From a checkpoint of a small contrastive image-text model: 4.5M parameters, batches of 512.
Rows from block 2 of the image encoder of a small contrastive image-text model, named by matrix and row number. Each number is 200 + 30 x the weight over its row's rms, rounded and kept within 0 to 999. All counts start at 0.
After each channel's rows are labels from the 100 images, of 14848, where the channel reaches its highest value: "peak on" is the class under the peak. Only what is clearly more common there than usual is listed. The data: rendered rooms with furniture. In brackets: how many of the 100.
# pw: pointwise conv (encoder.blocks.2.pw.weight, 384x384x1x1), inputs 288-383

pw.17,165,221,197,207,115,205,286,228,190,163,145,227,233,179,213,211,210,199,214,235,199,207,202,181,186,212,227,192,186,177,201,185,145,243,202,191,188,146,202,293,175,175,256,197,218,252,212,222,199,197,186,151,208,140,128,174,205,207,219,201,205,187,237,196,199,241,223,205,180,207,203,252,247,204,209,214,216,229,207,137,170,223,188,163,150,174,235,207,197,171,245,187,92,216,177,222
peak on: door (33)

pw.275,226,148,185,210,192,206,190,219,188,141,229,225,228,208,183,196,231,241,152,176,168,150,119,187,162,196,139,161,213,203,222,140,202,162,207,192,209,199,176,186,136,222,195,206,247,194,199,150,115,219,200,190,163,182,186,198,177,224,134,214,227,183,195,209,187,131,196,170,177,166,204,159,234,214,166,218,171,134,213,180,231,222,192,161,191,238,195,202,242,192,179,226,198,214,200,211
peak on: floor (73)

pw.302,193,238,235,231,191,228,232,186,194,188,222,182,222,186,202,208,247,210,194,186,147,203,220,222,132,158,196,207,216,190,238,193,177,213,248,244,153,235,204,228,219,205,198,217,179,234,215,186,203,199,196,263,162,197,204,201,225,216,209,188,221,212,200,242,179,216,232,194,214,203,201,262,221,163,162,212,273,235,163,178,177,215,201,193,234,243,156,230,214,245,165,186,217,204,215,144
peak on: lamp (34); umbrella (26)

pw.318,242,180,203,199,237,206,232,174,198,195,218,173,213,189,169,216,208,168,172,217,192,235,180,218,219,128,173,251,190,184,181,186,218,213,227,183,236,197,236,219,246,251,194,223,161,165,219,216,234,224,232,226,190,208,225,206,201,176,134,227,191,195,153,214,195,177,197,231,193,189,141,185,245,187,168,210,208,153,284,192,219,199,233,140,166,213,180,183,194,192,161,253,201,193,219,184
peak on: umbrella (26)

pw.366,194,153,210,184,168,154,180,234,223,229,194,183,184,168,221,175,228,195,183,173,177,205,204,246,202,184,223,222,186,110,244,254,188,154,217,210,208,206,210,175,188,230,197,161,169,214,179,197,257,182,205,212,243,178,158,215,205,225,188,243,150,128,169,205,166,252,188,186,218,157,179,193,219,193,211,203,181,203,194,221,179,250,214,231,257,209,167,157,176,148,213,188,175,193,175,206
peak on: lamp (27)

pw.70,195,219,152,195,166,175,202,145,202,157,216,216,239,262,166,203,198,198,185,197,156,199,196,229,194,109,217,219,193,219,194,232,209,203,155,198,144,223,240,221,223,197,206,183,219,232,165,194,224,223,189,217,214,210,212,239,198,190,226,206,244,192,190,170,235,182,194,167,191,245,157,108,212,242,190,148,237,255,166,215,130,223,200,195,216,226,203,172,279,206,185,208,194,208,203,227
peak on: ceiling (65)

pw.32,157,185,249,180,213,192,203,168,219,158,189,223,221,236,203,174,236,191,129,191,196,171,205,183,137,168,253,231,221,184,197,145,179,226,219,166,182,242,171,209,251,247,225,158,219,229,231,211,223,197,148,166,218,171,220,193,200,227,251,169,199,183,211,206,148,192,177,238,194,211,241,169,183,139,204,211,172,136,246,209,225,209,165,221,180,188,218,245,255,176,192,239,193,194,209,163
peak on: trophy (35)

pw.165,172,126,215,231,203,217,164,223,155,233,214,228,183,210,165,163,208,211,171,200,173,158,208,202,219,142,235,229,229,208,198,219,199,199,171,207,162,197,122,188,194,230,224,192,183,188,233,220,213,215,238,172,222,196,193,155,195,210,301,183,210,159,210,157,207,175,245,177,216,177,245,174,212,192,207,135,225,203,247,199,164,140,231,183,186,194,251,218,156,173,184,236,201,210,215,176
peak on: trophy (50)

pw.132,201,201,211,207,265,155,185,199,218,242,179,177,200,185,171,209,158,225,196,233,202,202,201,184,168,142,229,190,184,211,211,153,259,196,220,191,208,265,179,202,228,181,174,222,180,205,208,182,193,219,172,166,251,236,216,217,199,212,209,164,261,231,171,231,217,163,108,196,214,241,201,195,205,139,208,191,163,201,227,215,172,212,162,201,209,200,267,237,206,237,233,216,188,250,267,208
peak on: trophy (85)

pw.69,218,186,218,181,225,223,200,202,208,227,170,159,182,147,218,228,192,168,223,144,151,191,248,184,186,195,244,152,201,233,153,188,195,175,209,177,222,198,242,185,206,204,188,196,238,159,206,218,207,187,141,191,206,126,223,193,202,186,241,185,161,198,166,227,155,188,161,172,252,192,201,150,227,192,157,242,214,221,169,247,198,207,184,196,202,189,251,196,202,219,178,179,211,199,205,174
peak on: trophy (42)

pw.330,147,225,116,140,171,207,181,221,197,232,205,174,229,220,184,239,250,227,256,169,155,245,275,195,186,222,205,234,224,202,163,197,188,214,157,203,191,245,202,167,236,190,208,126,207,161,209,232,185,197,213,178,175,207,179,260,179,220,191,200,181,217,225,171,262,154,190,177,195,174,180,201,154,172,149,173,133,204,236,217,194,174,223,157,118,190,259,159,184,182,233,201,157,228,191,201
peak on: ceiling (85)

pw.334,126,168,156,218,168,159,173,146,162,179,201,189,275,234,204,227,224,180,237,198,176,210,262,169,187,281,198,198,214,218,216,217,210,224,248,243,164,221,143,195,224,165,194,215,204,205,226,131,169,209,170,225,210,195,175,192,144,211,222,182,214,220,183,260,253,197,172,220,176,193,203,202,198,149,203,223,186,186,208,188,173,206,209,148,263,167,196,201,194,187,181,214,144,247,202,200
peak on: wall (88)

pw.303,196,189,236,187,209,177,196,202,203,204,191,139,145,154,209,202,226,177,250,202,224,218,205,219,231,150,262,190,210,174,243,166,209,163,215,190,187,207,218,223,169,214,186,220,200,177,198,218,167,171,152,145,188,165,168,226,191,212,199,164,199,199,243,190,223,170,206,145,215,224,178,227,177,219,195,226,169,190,221,267,209,207,208,149,216,217,180,245,150,175,179,199,212,182,205,173
peak on: door (34)

pw.146,205,200,178,181,205,156,212,241,206,221,206,176,236,254,226,184,239,182,215,228,180,247,199,221,181,196,260,165,278,225,168,208,197,211,177,208,186,224,217,203,170,175,259,181,211,237,210,221,237,254,204,169,201,140,211,268,187,206,281,198,180,200,201,288,185,205,189,141,225,218,208,195,215,171,169,161,220,202,216,190,168,223,160,222,122,206,178,214,220,151,156,179,162,227,242,174
peak on: wall (82)

pw.73,182,206,206,294,171,230,212,252,202,143,220,211,141,204,201,191,210,162,178,218,211,222,186,187,200,209,224,167,233,159,184,171,121,211,275,254,204,210,157,216,207,224,152,169,193,152,271,197,239,220,243,161,163,170,166,234,217,236,169,216,169,212,206,180,240,224,178,186,202,265,194,220,161,158,182,201,164,199,192,225,187,163,227,167,225,239,166,172,168,257,226,199,167,198,203,173
peak on: barrel (32)

pw.49,170,222,189,248,241,151,211,195,218,169,184,184,199,208,211,222,228,194,174,196,201,206,178,202,197,174,170,184,189,212,188,190,201,184,199,211,193,232,168,231,154,145,258,188,225,193,214,177,194,197,176,192,206,200,172,161,202,210,178,173,184,186,230,212,218,164,204,210,172,206,190,194,236,176,220,217,177,261,216,213,181,177,252,247,234,167,235,220,204,205,215,175,230,163,250,258
peak on: trophy (77)

pw.186,137,157,194,218,196,230,206,221,186,212,192,145,215,197,212,200,166,202,162,178,161,185,195,247,249,143,182,221,186,182,242,143,148,188,195,166,219,183,172,197,175,213,251,171,201,205,236,204,154,252,188,181,182,212,152,217,193,185,179,162,198,219,229,259,172,158,181,262,233,191,229,228,223,227,197,210,281,170,218,199,195,210,223,214,198,210,238,189,182,196,197,203,205,218,261,232
peak on: trophy (37)

pw.278,243,170,236,197,210,195,206,237,171,174,191,196,237,174,149,159,237,226,185,208,171,208,203,141,122,191,200,184,260,194,228,165,229,242,190,249,160,177,197,180,207,186,232,284,186,233,173,155,247,192,190,177,216,189,215,210,193,227,213,243,238,221,164,236,155,161,209,201,222,184,202,234,173,186,189,214,176,251,234,222,183,213,174,190,209,153,219,255,221,161,158,177,204,159,166,210
peak on: window (72)

pw.43,187,225,172,168,198,202,192,178,211,170,164,178,261,170,258,208,163,237,221,205,189,148,208,155,222,144,152,176,210,175,173,152,185,198,204,174,230,109,192,207,174,190,213,215,206,240,227,187,247,159,191,225,167,203,242,112,223,213,185,145,210,213,208,163,246,165,210,189,211,172,162,180,208,159,191,174,177,179,203,177,202,199,199,249,210,206,235,210,179,166,222,162,188,168,219,211
peak on: wall (65); door (25)

pw.349,230,175,162,156,162,127,201,183,201,173,221,173,182,174,159,204,181,188,176,222,169,228,172,226,239,201,183,219,152,242,208,200,185,135,161,256,171,202,187,242,222,241,182,181,194,219,230,206,188,257,138,181,159,185,179,201,200,231,206,188,192,202,183,201,178,200,207,182,202,299,201,132,210,170,238,143,225,169,209,148,175,174,175,205,157,245,159,201,213,230,174,192,176,200,166,210
peak on: ceiling (45)

pw.122,165,214,163,218,200,179,198,153,211,221,216,191,228,178,201,166,224,138,197,235,211,178,229,215,182,187,237,194,197,200,209,225,218,241,238,169,140,136,183,198,179,242,183,203,206,233,207,179,189,190,177,267,203,213,215,243,225,214,235,149,173,250,217,190,220,218,223,171,191,225,167,201,181,188,145,194,220,186,207,222,211,176,140,173,216,166,180,250,243,195,216,225,235,205,204,206
peak on: window (52)

pw.323,163,217,177,248,172,179,204,221,169,220,150,199,191,172,194,248,228,237,187,287,261,194,210,202,182,192,167,168,202,210,295,183,207,184,170,209,219,215,211,203,204,156,172,201,168,163,263,190,190,228,217,203,158,285,165,206,188,203,215,214,226,179,192,166,196,162,197,200,189,169,160,187,244,189,203,202,222,186,237,175,159,214,200,188,207,215,183,174,221,178,216,244,208,221,149,217
peak on: floor (64)

pw.12,256,174,172,203,206,146,186,252,186,205,229,196,203,231,179,188,221,234,178,205,155,215,133,195,172,182,226,138,167,233,176,204,118,172,164,250,224,190,150,178,241,142,200,186,226,223,188,212,165,209,267,219,199,189,191,219,176,169,188,182,219,213,173,175,156,227,175,285,204,237,163,206,231,191,202,198,174,97,186,190,184,210,195,200,194,141,196,205,220,182,260,221,232,205,194,177
peak on: floor (67)

pw.183,239,225,225,214,181,186,235,267,215,179,194,227,223,143,119,192,218,139,176,203,170,216,182,177,208,203,213,195,172,184,162,206,173,181,220,123,159,265,267,188,145,171,201,250,236,213,213,206,244,174,223,173,239,192,184,189,202,194,210,245,190,213,183,189,167,144,236,198,181,192,209,219,178,228,200,200,167,193,204,187,167,150,214,232,199,251,153,214,194,204,175,258,162,215,236,225
peak on: sofa (26)

pw.283,209,238,127,186,178,205,212,221,176,154,209,199,169,191,232,165,232,189,218,203,247,233,213,180,207,143,208,232,210,257,211,272,230,197,144,229,191,184,216,188,190,228,214,241,189,208,240,158,205,216,189,217,219,179,271,224,181,196,192,235,197,234,265,124,184,241,195,179,211,225,234,208,190,250,231,196,182,260,186,197,213,244,209,146,230,187,247,151,189,194,186,216,191,187,177,204
peak on: lamp (26)

pw.57,218,200,193,169,234,179,215,176,180,154,226,181,179,227,176,171,227,195,156,235,177,219,184,189,259,177,210,194,167,287,174,265,152,194,152,181,182,168,231,225,165,158,173,206,189,249,244,234,209,245,232,192,160,168,306,267,150,165,237,259,199,173,205,196,202,190,236,192,235,211,151,124,231,227,156,186,162,193,175,166,173,238,221,200,275,210,172,155,219,215,152,166,184,212,189,236
peak on: barrel (28)

pw.157,239,230,226,188,246,153,170,232,257,232,152,192,226,159,221,195,200,180,196,196,206,230,204,214,184,253,186,187,144,191,212,167,146,182,195,190,226,163,210,218,156,176,155,164,231,151,160,218,217,169,217,160,257,149,183,207,170,182,199,235,228,210,174,139,295,156,254,184,223,252,210,193,173,264,184,186,245,224,169,195,177,211,251,190,189,159,196,192,215,209,202,188,169,217,191,199
peak on: umbrella (33)

pw.90,197,158,133,210,184,227,196,170,215,188,220,159,192,176,212,189,144,131,137,225,222,200,164,250,185,204,200,226,209,158,235,205,217,185,212,243,227,207,205,199,162,157,243,188,231,204,135,178,213,229,219,234,168,155,177,163,213,208,162,210,138,216,233,180,181,221,210,192,253,267,167,207,208,207,218,206,255,192,248,238,210,216,182,219,170,185,274,215,196,221,192,243,201,218,198,165
peak on: barrel (25)

pw.310,177,207,220,117,224,256,186,270,218,237,233,156,202,185,198,174,212,184,160,124,201,195,172,208,206,171,188,224,175,189,169,240,194,230,159,172,188,234,222,231,236,214,222,216,173,205,172,188,234,207,211,208,189,216,140,209,240,211,228,226,128,176,195,240,200,180,270,193,206,227,185,180,229,200,198,200,146,172,191,165,128,168,209,168,203,204,185,232,170,196,212,228,254,213,274,213
peak on: trophy (39)